{
  "image_size": 32,
  "crop_scale_min": 0.3,
  "bias": "none",
  "layers": 8,
  "projector_hidden": 512,
  "lr_schedule": "wsd"
}
Rows from block 2, named by matrix and row number. Rows with one number belong to one attention dimension. Each number is 50 + 15 x the weight over its row's rms, rounded and kept within 0 to 99. All counts start at 0.
# q: attention query (model.blocks.2.attn.q.weight, 384x384), inputs 192-287
# k: attention key (model.blocks.2.attn.k.weight, 384x384), inputs 192-287
q.93:50 56 50 50 50 55 50 50 50 50 50 50 50 50 43 99 50 59 50 43 79 50 54 50 50 50 50 50 67 50 32 50 50 53 50 50 50 51 50 50 55 50 46 50 57 50 50 50 51 50 50 50 50 50 50 50 50 47 50 57 50 50 50 44 50 31 50 61 50 48 50 50 44 42 50 50 50 50 50 51 42 50 89 33 35 50 50 50 50 50 55 50 52 00 50 50
q.97:50 49 50 50 50 50 50 50 50 50 51 50 50 50 49 21 50 51 50 47 47 50 52 50 50 50 50 50 99 50 50 50 50 52 50 50 50 50 50 50 31 50 31 50 52 50 50 50 50 50 50 50 50 50 50 50 50 00 50 61 50 50 50 89 50 38 50 45 50 43 50 50 50 00 50 50 50 50 50 50 45 50 68 84 51 50 50 50 50 50 52 50 49 51 50 50
q.110:50 49 50 50 50 50 50 50 50 50 53 50 50 50 61 57 50 50 50 45 12 50 31 50 50 50 50 50 00 50 35 50 50 50 49 50 50 50 50 50 55 50 48 50 50 50 50 50 49 50 50 50 50 50 50 50 50 52 50 52 50 50 50 14 50 53 50 30 50 48 50 50 73 73 50 50 50 50 50 50 50 50 19 00 54 50 50 50 50 50 33 50 47 51 50 50
q.128:50 51 50 50 50 49 50 50 50 50 51 50 50 50 65 00 50 49 50 45 02 50 48 50 50 50 50 50 57 50 99 50 50 51 50 50 50 56 50 50 61 50 59 50 51 50 50 50 50 50 50 50 50 50 50 50 50 50 50 41 50 50 50 00 50 48 50 22 50 00 50 50 48 52 50 50 50 50 50 50 50 50 11 35 48 50 50 50 50 50 50 50 49 47 50 50
q.129:50 51 50 50 50 52 50 50 50 50 50 50 50 50 32 47 50 89 50 51 43 51 55 50 50 50 50 50 39 50 88 50 50 50 46 50 50 53 50 50 00 50 99 50 46 50 50 50 50 50 50 50 50 50 50 50 50 59 50 45 50 50 50 99 50 99 50 49 50 49 50 50 46 99 50 50 50 50 50 49 34 50 51 23 42 50 50 50 50 50 49 50 51 52 50 50
q.135:50 52 50 50 50 50 50 50 50 50 50 50 50 50 45 99 50 49 50 52 48 51 50 50 50 50 50 50 40 50 33 50 50 61 50 50 50 45 50 50 44 50 49 50 64 50 50 50 55 50 50 50 50 50 50 50 50 47 50 38 50 50 50 49 50 49 50 56 50 74 50 50 31 51 50 50 50 50 50 50 57 50 27 44 48 50 50 50 50 50 59 50 50 43 50 50
q.140:50 50 50 50 50 50 50 50 50 50 50 50 50 50 49 48 50 51 50 52 00 50 51 50 50 50 50 50 07 50 08 50 50 53 50 50 50 51 50 50 46 50 52 50 49 50 50 50 50 50 50 50 50 50 50 50 50 00 50 46 50 50 50 51 50 29 50 79 50 33 50 50 51 99 50 50 50 50 50 50 48 50 53 43 50 50 50 50 50 50 50 50 51 31 50 50
q.141:50 50 50 50 50 49 50 50 50 50 50 50 50 50 39 25 50 50 50 51 81 51 52 50 50 50 50 50 52 50 41 50 50 70 52 50 50 48 50 50 37 50 48 50 50 50 50 50 50 50 50 50 50 50 50 50 50 36 50 53 50 50 50 52 50 60 50 84 50 57 50 50 48 00 50 50 50 50 50 51 50 50 38 82 51 50 50 50 50 50 53 50 50 42 50 50
q.144:50 50 50 50 50 50 50 50 50 50 50 50 50 50 55 99 50 51 50 50 91 49 51 50 50 50 50 50 48 50 71 50 50 49 50 50 50 49 50 50 45 50 80 50 50 50 50 50 50 50 50 50 50 50 50 50 50 99 50 42 50 50 50 54 50 96 50 56 50 51 50 50 49 45 50 50 50 50 50 50 51 50 56 15 51 50 50 50 50 50 50 50 50 51 50 50
q.147:50 54 50 50 50 49 50 50 50 50 49 50 50 50 45 36 50 66 50 51 39 49 45 50 50 50 50 50 48 50 54 50 50 51 50 50 50 52 50 50 52 50 54 50 50 50 50 50 50 50 50 50 50 50 50 50 50 00 50 50 50 50 50 53 50 46 50 65 50 89 50 50 48 33 50 50 50 50 50 50 41 50 38 41 51 50 50 50 50 50 49 50 51 51 50 50
q.150:50 41 50 50 50 48 50 50 50 50 50 50 50 50 48 72 50 68 50 54 49 48 99 50 50 50 50 50 48 50 47 50 50 49 50 50 50 84 50 50 32 50 52 50 49 50 50 50 50 50 50 50 50 50 50 50 50 48 50 13 50 50 50 45 50 73 50 59 50 56 50 50 46 49 50 50 50 50 50 51 58 50 29 43 00 50 50 50 50 50 48 50 50 57 50 50
q.153:50 50 50 50 50 50 50 50 50 50 51 50 50 50 50 87 50 65 50 49 00 50 48 50 50 50 50 50 19 50 51 50 50 59 50 50 50 58 50 50 48 50 99 50 48 50 50 50 50 50 50 50 50 50 50 50 50 08 50 49 50 50 50 51 50 53 50 00 50 34 50 50 51 00 50 50 50 50 50 51 55 50 47 65 63 50 50 50 50 50 50 50 51 43 50 50
q.163:50 51 50 50 50 50 50 50 50 50 50 50 50 50 48 99 50 50 50 78 48 50 49 50 50 50 50 50 00 50 00 50 50 30 56 50 50 50 50 50 51 50 40 50 81 50 50 50 51 50 50 50 50 50 50 50 50 45 50 56 50 50 50 28 50 31 50 52 50 35 50 50 80 00 50 50 50 50 50 50 52 50 53 48 47 50 50 50 50 50 46 50 51 50 50 50
q.167:50 51 50 50 50 50 50 50 50 50 50 50 50 50 95 67 50 48 50 49 00 50 39 50 50 50 50 50 52 50 07 50 50 46 51 50 50 50 50 50 43 50 57 50 52 50 50 50 50 50 50 50 50 50 50 50 50 00 50 50 50 50 50 51 50 60 50 56 50 75 50 50 50 44 50 50 50 50 50 48 48 50 51 46 50 50 50 50 50 50 52 50 49 52 50 50
q.173:50 50 50 50 50 50 50 50 50 49 50 50 50 50 57 17 50 12 50 49 51 50 50 50 50 50 50 50 98 50 64 50 50 77 50 50 50 51 50 50 54 50 94 50 49 50 50 50 50 50 50 50 50 50 50 50 50 46 50 47 50 50 50 47 50 65 50 67 50 18 50 50 50 30 50 50 50 50 50 50 55 50 99 99 47 50 50 50 50 50 50 50 43 51 50 50
q.181:50 73 50 50 50 53 50 50 50 50 49 50 50 50 61 73 50 52 50 93 51 51 46 50 50 50 50 50 34 50 99 50 50 74 48 50 50 52 50 50 46 50 51 50 52 50 50 50 58 50 50 50 50 50 50 50 50 16 50 49 50 50 50 90 50 50 50 92 50 52 50 50 62 50 50 50 50 50 50 50 47 50 40 61 27 50 50 50 50 50 54 50 28 51 50 50
q.182:50 45 50 50 50 51 50 50 50 50 51 50 50 50 69 49 50 41 50 22 38 50 49 50 50 50 50 50 99 50 00 50 50 42 55 50 50 48 50 50 06 50 00 50 53 50 50 50 49 50 50 50 50 50 50 50 50 40 50 51 50 50 50 69 50 53 50 95 50 44 50 50 60 47 50 50 50 50 50 45 49 50 65 41 50 50 50 50 50 50 50 50 22 46 50 50
q.186:50 50 50 50 50 50 50 50 50 50 51 50 50 50 51 49 50 56 50 51 66 50 50 50 50 50 50 50 99 50 38 50 50 54 50 50 50 53 50 50 47 50 39 50 48 50 50 50 50 50 50 50 50 50 50 50 50 99 50 28 50 50 50 76 50 36 50 39 50 00 50 50 51 00 50 50 50 50 50 50 50 50 51 99 61 50 50 50 50 50 45 50 49 49 50 50
q.187:50 50 50 50 50 50 50 50 50 50 50 50 50 50 20 99 50 45 50 54 00 49 74 50 50 50 50 50 69 50 48 50 50 45 50 50 50 48 50 50 00 50 46 50 48 50 50 50 50 50 50 50 50 50 50 50 50 20 50 54 50 50 50 52 50 45 50 46 50 90 50 50 42 52 50 50 50 50 50 50 61 50 72 48 50 50 50 50 50 50 47 50 51 36 50 50
q.188:50 50 50 50 50 50 50 50 50 50 50 50 50 50 39 99 50 54 50 56 54 50 61 50 50 50 50 50 51 50 00 50 50 18 50 50 50 49 50 50 54 50 85 50 49 50 50 50 50 50 50 50 50 50 50 50 50 49 50 50 50 50 50 99 50 39 50 25 50 00 50 50 52 71 50 50 50 50 50 50 50 50 29 58 52 50 50 50 50 50 39 50 46 67 50 50
q.189:50 51 50 50 50 51 50 50 50 50 50 50 50 50 48 46 50 47 50 57 99 50 50 50 50 50 50 50 49 50 14 50 50 45 50 50 50 45 50 50 48 50 47 50 51 50 50 50 50 50 50 50 50 50 50 50 50 56 50 54 50 50 50 49 50 56 50 93 50 99 50 50 48 99 50 50 50 50 50 50 53 50 00 15 50 50 50 50 50 50 52 50 49 51 50 50
q.191:50 51 50 50 50 50 50 50 50 50 49 50 50 50 54 96 50 52 50 53 00 50 55 50 50 50 50 50 35 50 82 50 50 65 49 50 50 57 50 50 61 50 30 50 51 50 50 50 50 50 50 50 50 50 50 50 50 65 50 43 50 50 50 54 50 54 50 50 50 42 50 50 67 94 50 50 50 50 50 50 39 50 66 99 59 50 50 50 50 50 54 50 50 47 50 50
q.210:50 50 50 50 50 51 50 50 50 50 50 50 50 50 38 03 50 50 50 54 02 51 66 50 50 50 50 50 33 50 53 50 50 00 60 50 50 41 50 50 38 50 30 50 53 50 50 50 50 50 50 50 50 50 50 50 50 56 50 72 50 50 50 48 50 48 50 79 50 49 50 50 53 51 50 50 50 50 50 51 39 50 53 60 33 50 50 50 50 50 52 50 85 39 50 50
q.211:50 45 50 50 50 51 50 50 50 50 51 50 50 50 51 50 50 48 50 51 99 50 34 50 50 50 50 50 15 50 65 50 50 49 51 50 50 50 50 50 98 50 40 50 48 50 50 50 50 50 50 50 50 50 50 50 50 51 50 51 50 50 50 78 50 27 50 51 50 50 50 50 43 95 50 50 50 50 50 50 50 50 50 20 54 50 50 50 50 50 51 50 50 48 50 50
q.214:50 50 50 50 50 50 50 50 50 50 50 50 50 50 66 45 50 49 50 51 77 50 50 50 50 50 50 50 42 50 99 50 50 49 51 50 50 50 50 50 50 50 53 50 50 50 50 50 50 50 50 50 50 50 50 50 50 00 50 54 50 50 50 52 50 48 50 99 50 20 50 50 49 72 50 50 50 50 50 50 48 50 00 46 50 50 50 50 50 50 48 50 51 45 50 50
q.219:50 59 50 50 50 50 50 50 50 50 51 50 50 50 51 00 50 41 50 68 00 50 51 50 50 50 50 50 59 50 58 50 50 54 51 50 50 49 50 50 43 50 50 50 50 50 50 50 50 50 50 50 50 50 50 50 50 51 50 52 50 50 50 49 50 67 50 51 50 60 50 50 47 51 50 50 50 50 50 50 53 50 99 95 44 50 50 50 50 50 56 50 43 33 50 50
q.223:50 49 50 50 50 51 50 50 50 50 50 50 50 50 55 57 50 33 50 48 00 50 68 50 50 50 50 50 48 50 45 50 50 47 54 50 50 49 50 50 88 50 92 50 46 50 50 50 50 50 50 50 50 50 50 50 50 49 50 47 50 50 50 90 50 24 50 00 50 23 50 50 40 49 50 50 50 50 50 33 50 50 92 27 53 50 50 50 50 50 52 50 49 02 50 50
q.227:50 56 50 50 50 00 50 50 50 50 48 50 50 50 55 43 50 37 50 49 66 50 94 50 50 50 50 50 99 50 46 50 50 65 47 50 50 57 50 50 41 50 52 50 00 50 50 50 49 50 50 50 50 50 50 50 50 41 50 34 50 50 50 66 50 48 50 99 50 32 50 50 45 43 50 50 50 50 50 52 63 50 47 36 47 50 50 50 50 50 52 50 48 00 50 50
q.229:50 49 50 50 50 49 50 50 50 50 53 50 50 50 16 99 50 54 50 43 48 49 50 50 50 50 50 50 33 50 54 50 50 56 45 50 50 51 50 50 33 50 35 50 26 50 50 50 50 50 50 50 50 50 50 50 50 79 50 62 50 50 50 00 50 48 50 47 50 52 50 50 55 35 50 50 50 50 50 55 34 50 77 05 49 50 50 50 50 50 50 50 70 93 50 50
q.230:50 50 50 50 50 50 50 50 50 50 41 50 50 50 53 99 50 48 50 49 55 48 56 50 50 50 50 50 32 50 00 50 50 30 39 50 50 49 50 50 54 50 25 50 54 50 50 50 51 50 50 50 50 50 50 50 50 20 50 59 50 50 50 55 50 46 50 00 50 61 50 50 56 55 50 50 50 50 50 50 53 50 99 52 38 50 50 50 50 50 13 50 51 46 50 50
q.231:50 49 50 50 50 50 50 50 50 50 50 50 50 50 28 43 50 50 50 39 00 50 58 50 50 50 50 50 53 50 00 50 50 52 53 50 50 49 50 50 52 50 51 50 50 50 50 50 50 50 50 50 50 50 50 50 50 00 50 69 50 50 50 46 50 09 50 51 50 57 50 50 39 37 50 50 50 50 50 49 51 50 00 38 48 50 50 50 50 50 50 50 52 73 50 50
q.233:50 49 50 50 50 50 50 50 50 50 50 50 50 50 52 76 50 50 50 50 00 50 35 50 50 50 50 50 66 50 31 50 50 24 51 50 50 49 50 50 26 50 49 50 50 50 50 50 48 50 50 50 50 50 50 50 50 50 50 46 50 50 50 42 50 49 50 63 50 50 50 50 50 00 50 50 50 50 50 50 35 50 49 48 52 50 50 50 50 50 52 50 50 63 50 50
q.236:50 50 50 50 50 52 50 50 50 50 60 50 50 50 50 49 50 30 50 54 53 49 61 50 50 50 50 50 49 50 44 50 50 60 52 50 50 55 50 50 40 50 31 50 56 50 50 50 50 50 50 50 50 50 50 50 50 99 50 46 50 50 50 56 50 48 50 43 50 77 50 50 58 00 50 50 50 50 50 51 59 50 28 59 39 50 50 50 50 50 55 50 42 49 50 50
q.237:50 50 50 50 50 50 50 50 50 50 51 50 50 50 17 26 50 51 50 57 99 51 54 50 50 50 50 50 99 50 42 50 50 48 50 50 50 49 50 50 54 50 59 50 37 50 50 50 50 50 50 50 50 50 50 50 50 47 50 71 50 50 50 61 50 54 50 45 50 99 50 50 49 54 50 50 50 50 50 63 37 50 04 28 41 50 50 50 50 50 59 50 37 34 50 50
q.238:50 50 50 50 50 50 50 50 50 50 50 50 50 50 41 48 50 50 50 52 48 49 56 50 50 50 50 50 58 50 00 50 50 47 50 50 50 50 50 50 55 50 49 50 51 50 50 50 50 50 50 50 50 50 50 50 50 45 50 49 50 50 50 51 50 60 50 00 50 12 50 50 57 87 50 50 50 50 50 50 37 50 52 00 85 50 50 50 50 50 50 50 50 52 50 50
q.263:50 51 50 50 50 50 50 50 50 50 50 50 50 50 49 63 50 53 50 56 26 49 55 50 50 50 50 50 00 50 51 50 50 47 50 50 50 49 50 50 45 50 51 50 57 50 50 50 50 50 50 50 50 50 50 50 50 00 50 51 50 50 50 69 50 76 50 48 50 35 50 50 50 50 50 50 50 50 50 49 37 50 44 71 50 50 50 50 50 50 51 50 49 47 50 50
k.93:50 48 50 50 50 51 50 50 50 50 50 50 50 50 99 45 50 59 50 50 27 49 54 50 50 50 50 50 55 50 00 50 50 61 50 50 50 50 50 50 42 50 46 50 51 50 50 50 50 50 50 50 50 50 50 50 50 54 50 50 50 50 50 51 50 49 50 70 50 00 50 50 53 47 50 50 50 50 50 50 51 50 99 51 28 50 50 50 50 50 49 50 49 49 50 50
k.97:50 52 50 50 50 50 50 50 50 50 50 50 50 50 42 51 50 54 50 53 86 50 50 50 50 50 50 50 73 50 50 50 50 50 50 50 50 50 50 50 73 50 69 50 52 50 50 50 50 50 50 50 50 50 50 50 50 00 50 51 50 50 50 51 50 48 50 44 50 43 50 50 53 07 50 50 50 50 50 50 49 50 12 33 24 50 50 50 50 50 50 50 48 49 50 50
k.110:50 49 50 50 50 29 50 50 50 50 50 50 50 50 46 99 50 48 50 49 48 50 54 50 50 50 50 50 99 50 52 50 50 42 52 50 50 50 50 50 53 50 59 50 50 50 50 50 50 50 50 50 50 50 50 50 50 93 50 50 50 50 50 25 50 09 50 99 50 31 50 50 50 38 50 50 50 50 50 50 48 50 68 57 53 50 50 50 50 50 51 50 53 46 50 50
k.128:50 50 50 50 50 50 50 50 50 50 50 50 50 50 50 99 50 49 50 50 18 50 51 50 50 50 50 50 00 50 67 50 50 51 49 50 50 50 50 50 29 50 54 50 51 50 50 50 50 50 50 50 50 50 50 50 50 99 50 45 50 50 50 74 50 70 50 58 50 99 50 50 49 62 50 50 50 50 50 50 52 50 46 63 55 50 50 50 50 50 45 50 48 80 50 50
k.129:50 51 50 50 50 49 50 50 50 50 49 50 50 50 48 67 50 60 50 49 77 41 50 50 50 50 50 50 00 50 99 50 50 52 50 50 50 52 50 50 50 50 99 50 51 50 50 50 51 50 50 50 50 50 50 50 50 93 50 43 50 50 50 61 50 70 50 00 50 48 50 50 58 70 50 50 50 50 50 49 44 50 81 27 51 50 50 50 50 50 49 50 50 50 50 50
k.135:50 50 50 50 50 52 50 50 50 50 52 50 50 50 99 00 50 50 50 52 51 46 81 50 50 50 50 50 50 50 38 50 50 67 50 50 50 49 50 50 65 50 47 50 38 50 50 50 50 50 50 50 50 50 50 50 50 99 50 54 50 50 50 50 50 72 50 46 50 63 50 50 59 44 50 50 50 50 50 54 45 50 29 56 45 50 50 50 50 50 53 50 48 48 50 50
k.140:50 50 50 50 50 50 50 50 50 50 51 50 50 50 47 53 50 47 50 47 73 50 36 50 50 50 50 50 53 50 99 50 50 52 50 50 50 49 50 50 49 50 77 50 51 50 50 50 50 50 50 50 50 50 50 50 50 99 50 66 50 50 50 46 50 49 50 19 50 82 50 50 51 00 50 50 50 50 50 50 63 50 45 51 48 50 50 50 50 50 50 50 50 40 50 50
k.141:50 49 50 50 50 50 50 50 50 50 50 50 50 50 44 66 50 49 50 50 53 50 47 50 50 50 50 50 32 50 46 50 50 53 47 50 50 50 50 50 49 50 27 50 50 50 50 50 50 50 50 50 50 50 50 50 50 99 50 46 50 50 50 50 50 52 50 49 50 52 50 50 50 20 50 50 50 50 50 50 50 50 11 53 57 50 50 50 50 50 49 50 47 02 50 50
k.144:50 50 50 50 50 50 50 50 50 50 50 50 50 50 50 00 50 67 50 51 91 50 51 50 50 50 50 50 35 50 71 50 50 60 50 50 50 50 50 50 46 50 85 50 50 50 50 50 50 50 50 50 50 50 50 50 50 18 50 46 50 50 50 51 50 51 50 46 50 49 50 50 50 48 50 50 50 50 50 50 47 50 49 00 50 50 50 50 50 50 50 50 50 52 50 50
k.147:50 53 50 50 50 49 50 50 50 50 49 50 50 50 53 35 50 52 50 50 39 50 50 50 50 50 50 50 21 50 98 50 50 57 50 50 50 51 50 50 55 50 34 50 47 50 50 50 50 50 50 50 50 50 50 50 50 58 50 74 50 50 50 48 50 49 50 45 50 99 50 50 50 00 50 50 50 50 50 51 39 50 19 54 49 50 50 50 50 50 58 50 51 41 50 50
k.150:50 50 50 50 50 49 50 50 50 50 49 50 50 50 54 54 50 39 50 49 99 51 51 50 50 50 50 50 00 50 44 50 50 49 50 50 50 49 50 50 49 50 53 50 51 50 50 50 51 50 50 50 50 50 50 50 50 42 50 52 50 50 50 75 50 51 50 47 50 55 50 50 53 00 50 50 50 50 50 51 49 50 49 40 58 50 50 50 50 50 49 50 92 63 50 50
k.153:50 46 50 50 50 51 50 50 50 50 51 50 50 50 43 08 50 39 50 49 99 49 50 50 50 50 50 50 99 50 30 50 50 52 51 50 50 48 50 50 33 50 78 50 53 50 50 50 50 50 50 50 50 50 50 50 50 88 50 55 50 50 50 55 50 52 50 55 50 13 50 50 49 43 50 50 50 50 50 50 47 50 48 55 58 50 50 50 50 50 51 50 48 48 50 50
k.163:50 51 50 50 50 50 50 50 50 50 50 50 50 50 50 32 50 38 50 50 50 50 48 50 50 50 50 50 99 50 50 50 50 53 47 50 50 50 50 50 42 50 49 50 49 50 50 50 51 50 50 50 50 50 50 50 50 00 50 52 50 50 50 50 50 20 50 52 50 43 50 50 50 45 50 50 50 50 50 50 69 50 41 63 12 50 50 50 50 50 51 50 50 44 50 50
k.167:50 49 50 50 50 52 50 50 50 50 51 50 50 50 47 44 50 77 50 36 50 50 16 50 50 50 50 50 68 50 77 50 50 51 50 50 50 51 50 50 50 50 00 50 50 50 50 50 50 50 50 50 50 50 50 50 50 51 50 34 50 50 50 23 50 49 50 65 50 55 50 50 50 29 50 50 50 50 50 51 69 50 53 48 65 50 50 50 50 50 38 50 99 81 50 50
k.173:50 27 50 50 50 82 50 50 50 50 61 50 50 50 54 99 50 48 50 51 53 50 40 50 50 50 50 50 40 50 88 50 50 47 50 50 50 47 50 50 62 50 40 50 52 50 50 50 50 50 50 50 50 50 50 50 50 55 50 62 50 50 50 59 50 50 50 68 50 51 50 50 61 45 50 50 50 50 50 50 99 50 50 00 65 50 50 50 50 50 46 50 48 59 50 50
k.181:50 51 50 50 50 50 50 50 50 50 51 50 50 50 48 99 50 44 50 50 30 50 53 50 50 50 50 50 51 50 60 50 50 30 50 50 50 50 50 50 37 50 46 50 51 50 50 50 50 50 50 50 50 50 50 50 50 45 50 41 50 50 50 51 50 60 50 99 50 49 50 50 57 52 50 50 50 50 50 50 50 50 99 45 49 50 50 50 50 50 50 50 50 32 50 50
k.182:50 44 50 50 50 27 50 50 50 50 50 50 50 50 52 61 50 00 50 46 50 47 54 50 50 50 50 50 53 50 31 50 50 43 56 50 50 54 50 50 56 50 28 50 84 50 50 50 53 50 50 50 50 50 50 50 50 67 50 67 50 50 50 65 50 53 50 66 50 57 50 50 00 57 50 50 50 50 50 52 47 50 46 32 52 50 50 50 50 50 99 50 25 12 50 50
k.186:50 51 50 50 50 51 50 50 50 50 50 50 50 50 77 00 50 46 50 46 00 50 44 50 50 50 50 50 67 50 55 50 50 41 51 50 50 50 50 50 51 50 62 50 75 50 50 50 50 50 50 50 50 50 50 50 50 69 50 79 50 50 50 50 50 49 50 39 50 71 50 50 52 58 50 50 50 50 50 50 27 50 89 41 54 50 50 50 50 50 53 50 54 48 50 50
k.187:50 51 50 50 50 49 50 50 50 50 46 50 50 50 45 00 50 31 50 47 45 49 53 50 50 50 50 50 55 50 75 50 50 34 50 50 50 32 50 50 39 50 00 50 54 50 50 50 50 50 50 50 50 50 50 50 50 00 50 73 50 50 50 65 50 41 50 84 50 35 50 50 67 51 50 50 50 50 50 51 48 50 00 54 49 50 50 50 50 50 50 50 55 48 50 50
k.188:50 51 50 50 50 50 50 50 50 50 52 50 50 50 26 50 50 49 50 49 51 50 49 50 50 50 50 50 00 50 55 50 50 61 50 50 50 57 50 50 52 50 50 50 49 50 50 50 50 50 50 50 50 50 50 50 50 00 50 57 50 50 50 42 50 48 50 60 50 14 50 50 51 47 50 50 50 50 50 50 53 50 51 94 50 50 50 50 50 50 48 50 47 58 50 50
k.189:50 47 50 50 50 50 50 50 50 50 50 50 50 50 50 49 50 37 50 50 99 50 46 50 50 50 50 50 53 50 99 50 50 36 51 50 50 50 50 50 48 50 44 50 50 50 50 50 50 50 50 50 50 50 50 50 50 61 50 47 50 50 50 49 50 51 50 71 50 45 50 50 49 50 50 50 50 50 50 50 50 50 23 51 55 50 50 50 50 50 49 50 50 55 50 50
k.191:50 49 50 50 50 50 50 50 50 50 50 50 50 50 44 61 50 51 50 51 32 50 48 50 50 50 50 50 00 50 28 50 50 16 50 50 50 50 50 50 53 50 80 50 51 50 50 50 50 50 50 50 50 50 50 50 50 10 50 48 50 50 50 81 50 52 50 92 50 37 50 50 62 99 50 50 50 50 50 50 39 50 67 51 50 50 50 50 50 50 50 50 52 61 50 50
k.210:50 50 50 50 50 50 50 50 50 50 65 50 50 50 62 45 50 55 50 51 48 50 59 50 50 50 50 50 58 50 20 50 50 52 50 50 50 47 50 50 49 50 38 50 51 50 50 50 50 50 50 50 50 50 50 50 50 95 50 51 50 50 50 62 50 77 50 49 50 50 50 50 51 40 50 50 50 50 50 65 63 50 48 48 46 50 50 50 50 50 49 50 51 51 50 50
k.211:50 60 50 50 50 50 50 50 50 50 50 50 50 50 46 99 50 49 50 48 34 50 48 50 50 50 50 50 49 50 05 50 50 57 50 50 50 49 50 50 02 50 90 50 47 50 50 50 50 50 50 50 50 50 50 50 50 52 50 79 50 50 50 16 50 55 50 00 50 70 50 50 42 33 50 50 50 50 50 50 55 50 99 38 40 50 50 50 50 50 50 50 50 52 50 50
k.214:50 69 50 50 50 50 50 50 50 50 50 50 50 50 99 63 50 61 50 49 70 50 51 50 50 50 50 50 26 50 52 50 50 50 50 50 50 51 50 50 40 50 51 50 49 50 50 50 50 50 50 50 50 50 50 50 50 99 50 50 50 50 50 49 50 51 50 68 50 48 50 50 50 69 50 50 50 50 50 50 49 50 99 34 50 50 50 50 50 50 46 50 50 48 50 50
k.219:50 51 50 50 50 49 50 50 50 50 50 50 50 50 51 99 50 64 50 50 60 51 50 50 50 50 50 50 00 50 99 50 50 54 50 50 50 50 50 50 50 50 70 50 50 50 50 50 50 50 50 50 50 50 50 50 50 03 50 50 50 50 50 51 50 50 50 55 50 61 50 50 42 55 50 50 50 50 50 50 46 50 18 00 50 50 50 50 50 50 52 50 49 75 50 50
k.223:50 51 50 50 50 57 50 50 50 50 51 50 50 50 33 47 50 62 50 49 62 50 47 50 50 50 50 50 60 50 99 50 50 65 49 50 50 52 50 50 00 50 50 50 51 50 50 50 50 50 50 50 50 50 50 50 50 99 50 41 50 50 50 21 50 52 50 22 50 31 50 50 15 53 50 50 50 50 50 50 48 50 44 55 49 50 50 50 50 50 49 50 45 40 50 50
k.227:50 47 50 50 50 49 50 50 50 50 48 50 50 50 45 00 50 52 50 35 68 50 47 50 50 50 50 50 52 50 99 50 50 53 54 50 50 47 50 50 46 50 53 50 47 50 50 50 51 50 50 50 50 50 50 50 50 99 50 62 50 50 50 53 50 48 50 46 50 00 50 50 00 58 50 50 50 50 50 53 65 50 45 66 43 50 50 50 50 50 47 50 53 59 50 50
k.229:50 49 50 50 50 49 50 50 50 50 50 50 50 50 35 51 50 58 50 56 38 53 51 50 50 50 50 50 72 50 43 50 50 35 48 50 50 90 50 50 88 50 51 50 61 50 50 50 51 50 50 50 50 50 50 50 50 26 50 43 50 50 50 64 50 30 50 47 50 00 50 50 99 08 50 50 50 50 50 49 52 50 99 81 40 50 50 50 50 50 46 50 61 55 50 50
k.230:50 54 50 50 50 92 50 50 50 50 50 50 50 50 83 99 50 87 50 51 48 50 56 50 50 50 50 50 60 50 00 50 50 49 52 50 50 51 50 50 50 50 49 50 53 50 50 50 50 50 50 50 50 50 50 50 50 91 50 82 50 50 50 31 50 59 50 48 50 00 50 50 49 43 50 50 50 50 50 51 54 50 49 39 52 50 50 50 50 50 51 50 58 48 50 50
k.231:50 52 50 50 50 51 50 50 50 50 50 50 50 50 62 43 50 49 50 51 92 50 46 50 50 50 50 50 40 50 99 50 50 36 50 50 50 47 50 50 58 50 51 50 45 50 50 50 50 50 50 50 50 50 50 50 50 99 50 47 50 50 50 50 50 50 50 44 50 53 50 50 50 00 50 50 50 50 50 50 53 50 46 00 46 50 50 50 50 50 52 50 50 54 50 50
k.233:50 52 50 50 50 51 50 50 50 50 50 50 50 50 47 50 50 77 50 45 44 49 46 50 50 50 50 50 56 50 43 50 50 43 51 50 50 50 50 50 60 50 52 50 49 50 50 50 50 50 50 50 50 50 50 50 50 73 50 46 50 50 50 50 50 50 50 54 50 00 50 50 52 28 50 50 50 50 50 50 48 50 99 66 50 50 50 50 50 50 48 50 57 58 50 50
k.236:50 55 50 50 50 55 50 50 50 50 47 50 50 50 54 59 50 06 50 58 00 50 43 50 50 50 50 50 00 50 49 50 50 43 49 50 50 45 50 50 46 50 52 50 24 50 50 50 51 50 50 50 50 50 50 50 50 00 50 46 50 50 50 55 50 50 50 15 50 00 50 50 45 40 50 50 50 50 50 50 49 50 54 59 47 50 50 50 50 50 54 50 48 43 50 50
k.237:50 49 50 50 50 58 50 50 50 50 53 50 50 50 63 99 50 53 50 46 22 50 50 50 50 50 50 50 24 50 48 50 50 48 55 50 50 52 50 50 46 50 47 50 51 50 50 50 51 50 50 50 50 50 50 50 50 12 50 54 50 50 50 47 50 47 50 14 50 44 50 50 51 43 50 50 50 50 50 50 46 50 47 66 60 50 50 50 50 50 31 50 48 54 50 50
k.238:50 50 50 50 50 51 50 50 50 50 51 50 50 50 23 39 50 52 50 40 26 50 53 50 50 50 50 50 65 50 00 50 50 57 48 50 50 50 50 50 50 50 43 50 49 50 50 50 50 50 50 50 50 50 50 50 50 99 50 58 50 50 50 48 50 22 50 00 50 58 50 50 51 40 50 50 50 50 50 50 50 50 51 73 50 50 50 50 50 50 12 50 71 56 50 50
k.263:50 50 50 50 50 50 50 50 50 50 50 50 50 50 27 50 50 50 50 48 42 50 51 50 50 50 50 50 08 50 57 50 50 52 50 50 50 50 50 50 49 50 53 50 50 50 50 50 50 50 50 50 50 50 50 50 50 38 50 47 50 50 50 50 50 50 50 13 50 49 50 50 50 41 50 50 50 50 50 50 51 50 99 59 50 50 50 50 50 50 50 50 50 55 50 50